config.yaml
arch: "wavenet"
model: "sound classifier"
dataset: "strings of digits, spoken by a formant synthesiser in many voices"
train_examples: 39062
noise_aug: 0.01
time_shift_ms: 100
n_mels: 40
hop_length: 160
input: "log_mel"
spec_augment: true
win_length: 400
targets: ["voice"]
num_classes: 4
norm: "layernorm"
depths: [14]
kernel_size: 5
stem: "single"
widths: [320]
mixing: "mixup"
loss: "cross_entropy"
init: "lecun_normal"
residual_init: "none"
optimizer: "adamw"
lr: 0.002
beta1: 0.9
beta2: 0.95
eps: 1e-10
grad_clip: 5.0
steps: 13700
batch_size: 48
epochs: 16.8
lr_schedule: "step"
warmup_steps: 1370
weight_decay: 0.04
Rows from block 2, named by matrix and row number. Rows with one number belong to one channel. Each number is 128 + 24 x the weight over its row's rms, rounded and kept within 0 to 255. All counts start at 0. After the name is the row's rms in percent of the matrix's.
# filt: filter width-5 conv, dilation 4 (model.blocks.2.filt.weight, 320x320x5), inputs 240-279, a 5 kernel for each
# gate: gate width-5 conv, dilation 4 (model.blocks.2.gate.weight, 320x320x5), inputs 240-279, a 5 kernel for each
filt.159 099 [106  95  96 123 114 120 107  90 135 119 124 115  83 119 122 142 136 109 135 151 109 103  44  96 120  74  68  87 105  84 130 127 127 125 127 131 141 190 158 122 141 127 127 118 135 132 130 121 108 131 112  96  26  95 115 164 164 174 150 164 138 136 110 111 130 137 144 169 140 129 150 148 129 125 135 137 141 147 127 143 118 126  87 123 143 124 138 162 131 135 148 152 122 120 146 133 142 206 158 124 152 161 140 128 154 132 122 115 147 120 150 158 165 130 142 143 135 115 120 148 116 113  79 108 109 167 170 159 149 166 146 144 130 138 139 125 112  67 105 133 132 116  64 102 127 118 101  41  92 123 120 117 137 138 136 107 104  86 104  90 123 118  81 116 123 115 109  87 117 115 118 114 142 144 114 119 120 150 148 119 162 168 158 139 174 129 131 163 146 128 118 116  90 114 127 137 134 104 115 126]
filt.160 096 [129 104 119 123 121 144 120 130 132 121 144 146 151 136 116 128 137 137 124 134 118 139 129 121 102 112  84 103 120 135 117 114 118 119  96 101  82  76 110 131 115 131 138 119 104 149 175 169 168 156 130 148 150 134 104 116 142 120 114 115 122 156 143 126  94 106 107 105 112 148 129 152 131 108  87 105 129 123 123 114 155 157 159 154 144 115 123 118 120 144 146 204 176 151 100 103  90  84 104 127 150 197 158 136 121 151 125 128 130 134 129 141 138 122 140 149 192 170 148 104 140 129 145 138 131 148 176 153 136 115 163 173 154 128 113 154 173 169 150 116 146 157 170 140 125 140 163 166 146 119 152 141 156 151 164 133 121 140 138 147 158 146 154 145 134 148 134 143 141 143 106  63  97 113 141 116  78 103 117 153 143 177 146 132 114 122  92 102 120 150 143 161 139 116  95 139 166 142 117  96]
filt.161 106 [ 91  94 101  92  91 122 112 116 116 123 117 124 119 115 127 158 151 138 150 157 130 144 130 142 129  75  77  76  91  76 113 123 131 106 109 108 104 113 103 106 141 141 143 138 146 143 142 134 159 136 131 129 133 132 132 146 150 156 152 155 132 142 140 126 128 126 122 126 134 131 119 141 150 112 117 133 142 141 139 140 138 132 127 138 138 136 138 131 141 132 166 183 194 177 157 103 104 121 104 109 178 178 173 183 180 119 109 114 112 118 152 142 142 151 142 181 180 192 178 158 129 120 118 132 129 173 176 178 161 164 143 141 142 108 113 133 137 130 141 131 149 144 133 151 150 138 146 130 145 146 136 126 129 142 124 123 121 109 120 119 128 123 124 127 127 128 121 111 123 120  78  74  81  77  83 102 107  90 113 117 184 187 189 174 173 109 109 103 112 118 130 133 132 120 120 121 135 135 121 122]
filt.162 099 [158 136 106 129 144 137 115 100 124 126 109 104  95 124 133 107 100 101 111 110 120 125 122 120 128 108  86  78 103 126 168 164 139 133 142 137 140 151 142 136 145 168 189 162 151  85  90 130 118 108 128 125 114 131 137 128 160 181 143 129 146 145 147 131 133 133 134 156 131 121 150 154 150 130 127 136 162 200 164 144 102  93  75 102 106 123 135 150 127 128 111 117 136 129 118 138 149 152 142 135 104 114 134 121 106 142 107  88 114 121  98 123 149 122 117 114 117 138 132 128 117  87  64 103 114 110 139 163 134 114 148 141 136 136 138 107 117 111 130 134 107 108  86 102 111 122 118 109 124 131  83  82  97 102  98 110  86  66  68  95 111  95  51 104 109 100  63  46  86  96 152 141 118 129 140 138 138 131 126 135 119 138 159 132 118 129 138 131 131 130 143 139 126 132 130 126 137 135 133 123]
filt.163 098 [ 88 103 115 122 119 102 108 115 128 142 114 122 120 119 141 136 151 151 151 154 127 133 105  98 118 135 149 151 165 151  87  77  99  75  79 126 123 140 136 129 136 117  91  84  91 159 163 142 148 141 125 136 116 104 120 145 128 104  96  94 119 111  94  77  96 141 126 135 148 124  98  96 104  78  92 141 125 109  99  89 133 151 143 142 152 156 149 149 158 136 121 123 112  93 117 122 107 126 119 113 154 154 133 132 140 103 119 132 132 144 162 159 169 160 143 133 129 107 100 122 119 126 138 137 148 147 140 121 117 119  93 102 136  98 106 126 136 124 102 126 135 146 128 125 142 135 141 125 126 133 157 147 157 179 166 125 134 148 149 152 117 133 135 130 146 124 128 139 146 148 110 112 137 140 116 134 135 163 178 144 138 129 116 114 117 130 133 159 165 145 120 111  97  70  94 106 103  96  80 106]
filt.164 098 [144 115 121 156 166 151 123 103 157 174 170 129 101 149 176 153 140  92 118 150 154 142 129 153 159 126 126 121 131 133 138 108 119 156 161  80 100 143 105  87 119 120 142 129 115 132 154 142 115 112 164 140 110 148 166 114 128 141 114 103 148 130 137 158 147  79 120 149 100  80 131 122 128 151 152  97 117 137 106  91 162 140 101 135 152  89 136 154  98  80 144 142 131 147 155  91 111 160 123  92 131 135 121 113 113 152 121 108 146 167 100 134 128 105  83 153 147 133 137 149 159 139  99 143 164 129 132 132 112 114 127 131 105 153 174 171 143 119 164 182 174 151 100 139 168 163 149 111 148 163 113 137 113 102  95 147 130  89 117 147 165 134 103 157 169 156 142 107 137 160 104 119 127 118 115 103 107 118 102  97 133 137 136 117 122  94 108 116 101  97 148 133 132 165 162 146 128 139 156 160]
filt.165 101 [130 135 144 163 156 148 143 156 173 173 148 143 152 170 180 144 149 134 148 155 155 146 143 160 185 139 144 154 147 137 119 112 124 136 144 104 127 132 109  81 116 111 113 115 112 133 132 123 100  96 146 131 142 152 175 106 100 103  99  95 131 116 116 135 160 114 131 119  99  70 134 123 113 131 158 106 112 114 104  81 147 138 123 138 139 110 126 114  84  66 133 121 109 116 137 107 120 122  98  86 125 127 111 109 123 152 138 151 171 173 122 121 102  92  81 120 116 103 112 128 152 158 163 169 192 116 108  90 102 105 154 128 116 150 178 144 127 140 163 191 164 148 142 159 185 151 135 151 154 168 124 125 124 115  94 164 153 148 169 173 150 149 152 174 183 146 149 143 153 155 130 139 157 144 123 129 132 139 125 104 109 115 101 103 111 121 132 132 123  99 129 136 126 138 165 129 112 107 127 156]
filt.166 102 [148 154 149 132 118 172 173 170 134 132 154 164 156 132 122  96 108 117 118 111 134 126 132 123 101 150 147 151 158 140 154 158 133  98 106 133 133 133 137 154 120 123 115 124 113  77  70  61  90 107 149 146 138 133 111 108 107 106 122 131 139 136 128 118 104 104  97  99 119 133 143 142 134 116 114 110 110 102 125 118 124 122 116 122 123  94  79  89 119 132 113 109 102 111 106 146 134 134 133 145  80  72  78 114 116 158 160 167 133 130  94  88  92 126 135  99 101  96 110  99 138 146 143 125 124 102  99  96 114 129 133 149 147 100 114 145 145 144 134 114 112 131 134 127 109 115 130 126 118 106 102 104 126 164 154 120 148 150 129 111 141 144 151 127 124 124 135 136 129 123 161 156 160 135 146 133 128 130 141 149 107  99  94 120 124 131 128 134 142 158 138 140 129 114 106 140 148 137 117 110]
filt.167 106 [152 135  99 117 120 156 139  95 114 120 172 160 121 132 140 149 139 158 163 139 143 142 152 143 144 158 151 106 109 105 132 122  98 101 130 118 118 105 102 101  79  96 126 108 118 112 141 169 161 145 151 143 143 143 142  83 100 156 132 130 130 122 122 142 160  79  99 118 106 101 136 121 123 122 161  63  83 149 131 123 161 153 160 166 151  90 111 139 127 116 124 116 143 158 178 120 123 114 100 111 122 126 173 172 177 164 143  94 114 128 101 118 149 130 127 117 111 142 150 167 168 144 106 120 124  92 110 161 142 157 144 156 120 129 157 164 150 139 146 152 147 140 134 153 138 145 135 147 157 146 127 142 131 140 128 159 131 102 129 122 181 161 120 132 139 173 145 132 147 134 134 127 107  92  83 125 138 131 102  85 102 114 170 157 164 125 136 134 104  96 147 152 151 152 170 152 141 143 143 168]
filt.168 097 [138 141 143 124 127 119 117 136 114  98 103 120 131 114  87 142 154 157 140 123 102 154 157 133 101 159 138 138 147 175  99 112 142 112  91 157 135 125 147 184 121 129 125 133 121 133 133 143 138 136  88 121 123 108  81 115 121 122 123 115  98 117 127 100  62 167 142 141 163 198  87  96 107 106  65 135 141 125 136 137 125 123 146 121 110 155 139 128 153 184  81 102 107 100  71 144 139 125 136 162  93 115  99 110  87 117 124 132 117 110 146 132 117 141 162  75 112 121 115  83 116 131 136 119 112 107 120 103 107  93  88 101 132 124  87  94 125 135 107  66 111 132 143 133 101 105 118 132 118  78 128 101 104 130 157 121 132 150 132 133 113 122 126 109  96 128 125 132 121 121 165 148 140 144 178 180 146 139 155 194  94 113 106 115  92 181 141 129 159 191  86 119 122  90  47  91 117 118 106  74]
filt.169 102 [136 116 108 131 168 137 125 127 159 186 102 117 131 151 155 100 116 132 131 131  85 112 121 121 121 165 109 120 143 160 129 130 126 135 148 170 155 116 119 126 104 129 110  83  74 111 127 139 118 106  83 117 140 130 130 103 131 125  95  61  92 112 121 111 125 157 149 122 114 116 103 127 123 110 122 123 143 127  92  68 109 120 146 154 154 142 137 137 112 103  87 114 132 114 113 172 142 109 108 116  93 123 142 126 101 145 132 132 176 203 129 138 135 109  84  84 121 145 117 111 124 119 139 172 174  96 130 126  91  60 109 108 136 144 143  90 108 132 134 136  87 109 135 143 143  90 120 141 147 140 144 122 121 118 111 142 138 142 181 178 113 121 131 161 160 129 123 141 162 165 168 140 112 135 143 165 144 131 140 138  92 128 139  98  70 174 140 130 136 136 103 119 108 106 113 111 118 120 108 120]
filt.170 093 [ 99 104 110 126 116 106  85  91 119 120 108  87  92 130 138 151 148 157 161 165 126 139 124 122 129 107 114 105 109  94 121 109 117 136 116 125 127 130 124  99 136 147 141 125 114 178 178 168 147 149 113 106 118 130 136 153 160 163 142 139 126 137 133 132 140 138 153 142 120 112 129 129 123 128 127 138 149 144 123 121 153 149 151 162 188 147 167 163 131 123 148 144 153 143 157 114 122 127 108  87 157 166 174 163 189 109  88  90 125 128 165 181 173 141 145 138 148 148 141 158 107  88 104 131 136 164 163 160 146 163 137 112 112 124 120 120 109 115 129 138 141 126 117 132 145 122 119 116 135 145 163 165 166 151 149 112  96 114 128 140 115 104 114 140 144 117 112 112 135 148 115 112 106 115  91 123 121 112 113 106 160 158 162 150 163 132 123 123 116 110 130 135 139 129 119 127 129 130 120 116]
filt.171 110 [129 123 131 140 143 152 143 156 156 166 164 158 180 173 177 147 148 146 139 139 165 143 122 146 166 126 146 147 133 128 133 123 120 121 145  94 108 113 117 102 116 103 101 107 110 124 129 144 130 113 166 148 146 151 166 123 120 115 116 110 147 119 127 127 141  90 103  82  90  84 146 117 113 114 133 114 111 100 107 100 162 165 160 152 153 104 111 102  95  90 146 123 110 120 132 110 108 117 120 111 138 131 126 121 130 137 140 142 144 153 113 112 101 102  91 151 128 120 118 135 143 144 141 146 153 135 120 113 129 125 166 137 119 125 142 167 149 154 159 168 153 144 137 153 159 162 153 147 145 155 120 132 127 121 119 131 125 123 138 152 168 164 180 167 174 150 155 175 166 164 110 120 136 128 121 109 146 148 142 124 140 132 122 126 127 102 130 136 126 111 152 126 120 135 146 153 124 111 127 135]
filt.172 099 [107 123 160 130 139  88 106 137  99 108  87 108 137 101 104  88 124 152 128 106  90  93 121 105  90 107 114 121 127 122 127 127 142 122 130 169 154 122 154 181 173 147 139 149 144 143 131  96 114 105  96 109 137 109  96 169 148 122 147 139 133 136 149 121 120 168 153 126 160 160 141 126 136 118 119 179 148 127 146 145  70 100 132  98  92 167 148 115 151 149 137 140 139 123 110 185 154 125 162 185 144 148 123 124 116  85 108 135 103 112 162 144 105 139 132 135 138 148 125 110  82 108 146 105 107 156 142 121 114 121 130 122 132 106 111  87 103 125  92  76  72  92 139 100  89  85 117 148 116  88 137 129  97 124 120  87 113 159 128 132  79 109 144 102 106  82 115 141 118 107 130 129 134 151 165 124 121 115 141 148 151 143 123 129 119 132 124  98 140 149 119 117 138 130 126 122 117 118 105  97]
filt.173 099 [116 132 112 108 112 100 106 105 116 117 105 120 115 112 109  96  84 111 108 124 140 154 138  88  73 110  95 104 120 141 146 153 147 136 119 126 126 134 165 160 163 171 147 115 107 147 138 142 131 134 129 140 130 104  90 154 168 162 133 121 155 178 150 123  93 138 133 134 150 154 161 172 153 132 111 155 164 161 139 130  97  95  85  87  99 150 131 145 147 156 150 174 160 125 107 140 137 140 163 164 139 137 151 127 123  99 106 107 120 127 152 135 146 145 148 151 170 153 117 101  97  97 102 106 116 145 155 152 138 123 140 144 138 130 108 129 149 134 105  94 104 113 115  94  88 119 130 121  93  81 132 116 107 127 144 102  97 103 114 113 105 108 100 107 104  97  83  91 113 114 110 100 111 138 155 102  71  99 132 162 152 156 151 134 113 105  81 108 148 169 157 169 144 115  99 163 186 151 127 106]
filt.174 098 [102  59  81  84  79 141  99 130 127 110 140 117 131 128 119 149 159 134 122 149 125 126 120 133 136 117  89  89  94 102  93  91 129 136 109 104 103 131 116 114 103 120 118 123 118 142 170 124 143 152 142 127 109 127 123 118 147 144 147 150 130 128 136 142 134 114 136 130 125 130 122 130 149 156 125 102 131 125 135 130 161 142 125 136 141 138 162 140 139 148 134 143 154 170 153  88 107 128 117 118 155 169 171 186 184 147 108 121 119 113 150 168 144 148 166 127 135 132 155 144 144 125 106 111 116 142 167 174 188 176 112 121 138 150 120 144 139 131 141 131 170 157 127 135 136 162 151 121 138 141 140 128 126 128 136 136 114 104  99 107 144 111 125 128 121 154 129 117 116 124 114 107 102  81  90 122 125 124 114 121 144 161 175 183 168 117 129 130 122 126 128 131 137 150 129 127 136 147 157 126]
filt.175 097 [132 123 136 129 117 137 120 131 125 124 157 129 137 134 139 163 161 144 174 150 147 140 158 158 176 103 120 113 115  91 137 113 122 129 132  94 100 102  76  66 129 136 128 122 141 144 143 125 137 143 151 140 143 155 161 120 129 130 129 146 135 129 140 154 180  90 119 113 103  88 140 118 140 146 160 109 119 122 125 138 148 151 127 132 145  95 123 108 119 111 152 133 138 161 177  96  99 111 105  90 145 134 135 153 170 138 119 129 124 110 115 131 126 141 139 150 129 126 163 185 151 124 121 118 113 134 134 128 150 169 154 142 147 161 173 161 141 157 175 186 164 162 148 153 161 168 166 155 186 195 116 120  97 139 132 128 120 111 117 111 155 136 138 141 138 136 130 127 124 107 110 121 119  81  69 111 134 111  85  65 145 142 141 155 168 110 126 120  84  65 142 131 148 169 185 126 115 142 155 179]
gate.159 099 [112 131 135 136 133 107 115 127 127 134 103 116 122 116 123 127 122 116 106 108  91 103  93  80  85 149 163 158 176 166 114 118 123 137 125 167 173 158 167 158 134 118 112 110 105 138 128 128 127 125  97 106 103 104 112 134 115 113 113 110  91  94  94 104 100 152 141 136 142 144 102 109 104 109 101 135 125 115 118 118 115 126 135 121 127 149 138 140 139 132  92  90  73  74  84 151 153 148 159 160 119 119 101  90 107 111 127 133 127 140 149 134 135 128 129 106  96  86  73  83 116 126 133 128 125 116 117 110 104 111 118 114 122 119 116  91 105 118  98 105 105  99 107  96  92 101  98 101  91  94 161 156 139 144 143 110 115 119 116 127 117 124 134 128 134 113 130 133 127 133 147 161 173 181 171 175 181 189 180 172 109 107  95  80  95 171 165 167 170 161 103 105 121 111 105 103 115 117 104 106]
gate.160 098 [170 150 113 128 136 162 152 121 143 143 161 149 130 144 139  89  85  76  56  91 157 137 130 137 131 151 153 127 105 131 166 166 164 190 182 121 131 142 145 135 101 103 140 160 134  90 104 114 108 121 155 136 119 127 120  98 106 153 154 126 153 139 154 166 149  90 114 128 118 129 160 165 181 188 157 107 118 158 149 130 146 128 104  93 119  89 108 123 106 112 131 126 138 140 135 133 146 158 159 146  98  95 139 122 120 162 151 115 133 140  83 110 129 115 110 129 120 129 140 132 154 141 100 110 128  96  93 136 142 126 159 172 172 182 177 168 139 133 138 130 135 118 110 101 119 130 119 112 118 121  77  97 106  87 107 155 140  99 110 141 158 139 100 102 119 135 125  86  81 117 138 141 121 119 122 114 130 121 114 122  96 100 141 140 123 106 124 124 110 118 183 161 162 175 149 177 173 176 185 161]
gate.161 099 [118 111 117 114 108 116 119 132 108  97 116 114 120  85  76 124 138 145 117 128  86  90  94  76  83 151 142 149 136 132 130 141 139 128 116 164 145 132 170 159 104 101 107 130 129 118 139 140 127 136 105 110 115  82  73 121 134 124 137 146  85  99 100  90  88 142 137 123 166 181 114 120 117 113 112 113 117 113 138 149 127 143 156 119 119 142 145 132 162 171  99 112 114 104 107 160 142 132 168 165 119 133 122 120 129 125 123 134 114 103 144 147 135 150 160  97 123 114 108 116 134 129 133  96  95 116 134 128 129 137 130 143 140 118 100 106 110 119  64  62 107 114 123  78  86  96 111 123  93  94 167 170 171 151 165 135 133 130 103 103 126 131 135  96  83 142 143 150 112 118 149 130 136 143 133 168 151 149 162 156 108 131 115 123 134 162 150 143 164 165 105 103 102  92  90 102 111 108 102 105]
gate.162 102 [ 89  80 105 132 134 102 109 115 121 130 108 111 120 127 140 121 121 120 108 112 147 146 134 137 150  69  75  90 101  81 135 137 156 154 161 118 120 128 131 119 185 178 184 167 167 153 160 150 119 114 143 138 147 133 147 187 182 164 151 142 164 152 151 149 160 131 136 122 125 108 164 162 164 167 183 167 165 166 148 143 107 107 104  96 111 134 139 131 126 110 159 148 144 128 151 133 134 139 145 130 154 152 128 108 126  98  90  92 108 117 141 150 143 130 122 154 145 138 126 147  98 104 101 106 121 175 179 150 131 142 145 142 164 151 170 140 134 139 130 146 132 131 131 116 138 135 139 131 125 140  96  99 107 111  91 117  99 122 105 123  97 101  99 108 128  80  84  81  96 104 106 112 126 139 122  98 104 111 118 102 179 172 151 139 152  95 106 114 116  98 164 152 144 144 164 164 161 146 147 171]
gate.163 099 [135 135 139 154 144 118 129 130 147 136 118 120 127 152 139  82  57  49  74  82  98 104 110 134 124 131 117 114 121 131 164 182 210 198 163 161 156 144 123 133 144 160 151 131 127 110 106 103 110 117 111 116 121 154 133 141 140 138 127 121 130 141 161 159 144 144 132 124 100 116 151 164 183 177 151 147 142 143 117 123  82  82  91 101 105 135 126 116  93 111 115 120 137 138 129 170 162 159 131 137 102 113 111 110 116 123 125 126 146 134 129 120 108  93 108 103 119 123 134 126  97 103  94 128 115 126 134 139 124 116 158 180 184 173 148 110 112 127 154 133  80  85  87 116 112 102 107 106 130 115 121 111 104  99 110 111 109 100 127 118 108 118 118 140 131  95  95 103 123 121 153 147 136 133 129 142 128 119 108 122 126 138 136 122 118 140 130 117 111 122 131 146 153 156 146 143 149 167 171 150]
gate.164 099 [156 144 157 187 201 134 105 116 145 164 123 101 108 137 163 118 106 124 119 147 132 123 113 123 138 154 153 162 196 195 134 124 104 118 111 132 149 143 133 113 122 135 136 105  76 115 135 134 115 119 138 120 125 138 151 115 134 119  75  36 129 103  99 100  98 123 138 136 119  95 125 105  86  93  94 131 159 153 100  69 100  90 100 117 159 129 151 146 120 101 115 109 113 105 103 129 149 148 135 108 101 116 110  88  91 138 111 122 166 173 123 146 130 115  92 115 117 124 115 113 130 111 117 153 198 109 113 107  57  45 132 108 103 111 125 138 112 119 130 146 124 106 104 120 156 123 120 116 128 146 127 149 162 151 128 126 113 115 140 181 130 110 117 148 183 124 114 124 147 197 148 147 136 150 152 129 138 146 141 137 111 112 100  60  50 126 136 139 136 135 137 107 111 121 121 138 112 107 122 118]
gate.165 098 [108  88  72 108 135 114 109  90 112 127 111 107  97 110 125  96  98 109 133 133 111 126 115 121 127 105  77  74  84 117 153 150 132 116 135 147 145 151 146 134 159 182 184 152 124 124 153 159 137 120 108 115 112 126 137 174 195 189 145 125 127 133 124 116 117 146 151 161 149 131 137 135 129 122 131 165 185 192 160 123 108  99 100 101 120 138 142 154 144 131 132 146 131 138 129 157 153 159 141 137 139 156 168 156 136 113  86  78 101 132 142 147 164 146 124 121 131 139 131 122  94  97  77 118 134 160 190 186 164 132 121 119 102  80 108 116 112 103 124 126 102 107 100 111 120 103 110 100 121 123 112 107 115  96  95  97  94  86 119 132 105  88  79 107 129  89  89  85 109 129 138 123 120 118 130 141 126 131 132 137 152 184 192 164 131 140 132 140 134 136 137 137 127 122 128 142 143 136 129 129]
gate.166 106 [121 131 103  95 133 125 132 118 115 128 132 135 125 128 134 156 158 151 145 138 147 148 159 156 136 129 122  83  87 139 100 108 106  93 118  99 101  96 105 121 127 129 144 150 127 133 132 157 165 134 144 151 139 140 138 123 131 154 149 117 124 131 131 140 133 119 117 128 125 123 111 117 125 114 113 125 124 145 154 130 159 148 142 137 147 123 116 131 133 119 146 142 184 180 134  84  91  97  99 110 149 154 188 191 123 125 132 118 110 133 125 120 140 147 121 167 172 213 199 145 149 143 123 120 141 139 137 174 181 129  96 103 125 109 124 135 139 141 140 133 161 156 160 147 136 156 151 145 150 141 142 125 132 135 114 150 145 125 124 141 140 134 121 124 137 154 147 125 124 149  96  95  43  52 123 116 110  97 104 126 137 144 185 189 119 121 113 106  99 120 135 134 138 140 129 122 128 135 141 124]
gate.167 103 [142 140 151 118 136 150 150 171 138 148 163 176 177 156 162 147 142 134 133 145 175 172 177 160 149 118 113 139 141 154 135 151 139 119 116 114 118 107 114 106 126 125 115 102  86 108 112 104 131 130 159 159 169 148 154 111 113  98 104  89 148 142 134 128 117 101  92  79  97 101 146 151 148 138 118 112 116  94 106  93 136 136 142 149 166  96  92  91 110 106 143 143 130 126 123 112 112 117 115  99 144 145 127 147 134 145 152 163 137 145  98 104 100 128 119 149 144 128 134 125 149 162 168 157 167 138 140 119 130 110 126 145 145 139 122 148 162 162 159 156 148 147 145 160 178 142 142 152 150 155  93  95 105 132 136 150 144 153 145 164 162 159 171 162 168 144 152 158 150 168 108 113 121 117 122 111 113 110 120 129 156 151 126 127 115 114 106 107 127 132 160 169 165 144 129 147 155 148 139 127]
gate.168 101 [131 139 138 135 128 117 134 141 113 111 102 135 144  93  93  94 106 115  93 111  85 117 123  84 104 133 117  98 130 119 126 129 147 135 134 161 139 131 169 153 129 141 148 150 135 137 117 110 123 131  71 115 121  68  88 127 122 133 136 133 103 131 141  96 111 167 133 130 185 175 111 132 143 121 107 142 126 129 144 144  67  74  87  74  84 146 115 107 156 159  94 118 119  86 102 175 146 136 169 152 124 121 121 113 121 121 137 133 112 104 144 114 107 129 131 100 119 120 106 111 101 124 133  96 110 125 123 123 115 118 125 121 132 101  88  81 115 116  57  64  67 107 130  80  93  79 111 129  91 107 127  90  76 105 100 111 135 139 115 120 105 121 124  92 103 102 113 113  98 109 155 140 142 157 149 159 136 133 163 155 125 127 132 125 127 162 141 133 173 156  86 112 126  89  95 120 131 131 103 106]
gate.169 101 [ 88 122 150 103 110 101 140 163 110 128 113 169 178 124 123 108 112 119 127 117 117 143 134 133 129  88 101 125  78  89 121 144 149 138 132 139 108  96 114 115 154 150 128 151 136 159 127 112 140 127 112 154 154 138 133 175 151 121 170 154 143 170 163 163 152 146  92  83 120 120 143 162 167 164 158 173 146 118 155 141  93 120 155 126 112 144  93  86 129 127 153 159 146 180 167 143 123 108 114 120 156 140 131 153 141  98 136 158 112 123 145  99  87 136 122 141 147 143 156 140  93 119 145 116 115 162 143 124 168 148 130 143 157 147 150 117 156 154 138 135 104 134 156 134 118 114 144 152 137 127 119  93  91 102  99  87  95 121 103 100  94 130 169 118 122  87 109 130  99 105 115 108 119 106 119 105  91  99  93  96 162 156 126 165 147 117  98 100  93 108 118 147 160 156 142 133 153 167 164 155]
gate.170 098 [157 153 144 145 149 170 145 146 142 142 170 150 149 138 142 105 106 103 108 122 179 149 145 150 159 110 113 106  92  90 168 160 149 170 164 116 130 122 125 113 157 145 133 146 153  94  97 101  87  99 173 157 148 151 163 122 126 119 126 133 186 155 176 176 173  88 117 109 112 105 166 141 160 166 168 129 134 125 127 139 121 111 117 115 127  72  99  96 102 100 142 119 139 153 160 127 141 139 134 119 121 121 140 142 138 159 143 160 148 134  82 101 113 115 112 140 124 145 148 158 144 141 137 130 127 132 125 130 135 134 144 125 137 156 159 165 138 141 143 155 134 118 117 116 132 138 130 120 124 136  68  99  95  92  95 136 129 116 116 121 149 128 145 134 135 125 122 135 131 123 121 130 113 106 102  98 124 104  91  85 136 128 144 144 146  94 115 105 100  88 177 141 164 171 184 173 151 170 169 166]
gate.171 097 [121  90  92 116 147  99  79  86 115 143 113  93  94 117 144 156 137 143 146 164 158 140 143 132 131 115 104 108 125 132 125 117 126 130 134 101 115 114 112  92 136 149 155 139 115 151 166 153 140 132 139 113 125 128 137 155 167 162 148 127 149 141 139 135 129 124 149 137 129 115 149 148 143 139 120 147 166 168 151 118 132 115 117 137 158 144 164 154 137 109 155 158 147 134 134 108 125 117 115  94 162 175 156 151 153  96  71  82 106 132 140 175 182 145 117 171 171 157 142 151 113  86  95 116 145 151 164 155 144 141 125 116 117 123 128 135 121 127 129 140 146 123 128 137 158 151 131 139 147 157 140 146 141 142 136 110  80  83 105 131 107  80  89 111 148 112  90  98 118 148  80  85  99 108 103  93  96 107 119 121 157 173 160 150 144  99 108 106 114 116 144 145 144 138 125 135 136 131 120 118]
gate.172 104 [111 127 128 124 118 121 133 128 136 130 119 122 111 123 118  87  98  85  74  72 139 121 114 111 120 101 112 117 111 106 165 153 156 165 168 130 145 161 148 156 158 140 144 150 162 129 117 120 128 134 135 116  89 105 118 151 139 139 145 152 156 128 115 122 131 132 145 161 133 148 174 150 144 155 148 153 140 145 149 154  98  88  74  78  77 129 129 138 123 125 152 134 124 130 136 155 169 179 168 172 141 127 127 124 132 120 134 121 123 119 129 127 133 121 121 139 120 124 122 122  92 104  99 102  92 153 141 133 137 150 166 143 140 159 156 138 111  98 114 110 108  93  76  81  72 123  99  82  93  87 114 126 132 131 121  90  97  98  97  91 113 123 111 113 104  64  86  86  74  64 111 126 128 127 123 105 133 135 138 125 157 141 137 143 141 115 136 148 140 137 163 146 142 153 147 168 155 154 149 159]
gate.173 100 [154 155 136 116 123 133 150 127 103 120 122 146 120 101 113 124 166 141 136 130  85 100  96  85 106 165 168 151 142 142 114 112 108 104 104 176 137 139 141 129 113 113 125 130 137 109 102 114 152 158 100 132 111  97 119 115 108 126 132 134  83  79  75  65  91 145 127 144 158 147  90  77  81  73  95 122 110 139 146 138 105 149 139 132 126 131 123 139 159 140  88  97 114 112 116 161 119 124 127 127 105 108 112 120 120 133 145 126 107 112 113  98 117 144 133  91 111 120 113 126 133 168 135 127 135 103 109 122 126 120 103 110 114 102  93  86 111  96  85  98 103 158 143 142 136 105 142 127 117 123 146 141 153 175 155 141 170 143 133 121 132 145 125 109 111 140 162 140 139 134 162 148 146 138 137 173 165 159 173 154  97 102 111 117 117 174 167 166 184 155  91  91  93  75 101  99  85  90  79  97]
gate.174 097 [115 120 133 160 157 110 124 126 152 149 119 135 141 157 155  98 106 107 109 112 135 149 147 147 138  79  87 105 132 129 140 143 149 150 157 113 102 117 115 125 163 166 159 133 126 145 143 137 116 114 133 142 152 153 147 166 164 155 114 114 158 175 174 160 155 123 119 110  98 107 156 171 164 142 137 155 144 142 122 115 120 125 110 119 129 132 122 116 106 102 167 187 157 136 134 127 116 130 120 125 167 165 140 107 106 112 122 120 142 153 133 136 115 103 102 166 183 162 140 134 106 115 122 142 138 159 163 145 111 111 116 122 110 114 106 141 151 151 157 139 124 136 128 137 139 133 139 139 142 143 121 125 104  98 114  99 103 112 131 141 109 122 125 145 145 105 108 120 140 146  87  74  99 122 128  92  66  73  96 102 177 179 150 129 130  93  80  81  94 103 143 157 149 153 144 154 178 166 149 144]
gate.175 099 [154 139 131 129 143 178 158 146 143 159 191 160 144 148 160 122  96 102 117 119 156 134 117 118 127 121 118 119 138 146 176 165 164 141 136 105 120 143 136 127 111 130 130 100  98  99 122 128 126 117 165 138 117 125 134 100 116 129 100 101 165 155 137 112 119  70 111 125 113 106 171 176 145 119 126  97 118 120 102 100 149 122 110 129 145  60  88 100 108 101 150 147 131 117 127 118 133 149 136 129 115 119 114 107 112 179 155 142 151 162  76 106 109 120 109 146 139 130 118 123 165 151 145 144 151 125 134 129 119 115 188 162 162 136 140 182 146 127 138 155 147 121 108 119 130 145 131 120 116 134  93 106 114 145 144 168 144 136 140 144 173 144 139 146 156 160 134 132 149 152 118 126 139 142 133  77  92 126 132 126 122 128 120 110 114  85  97 124 136 129 186 182 144 117 130 177 175 145 121 134]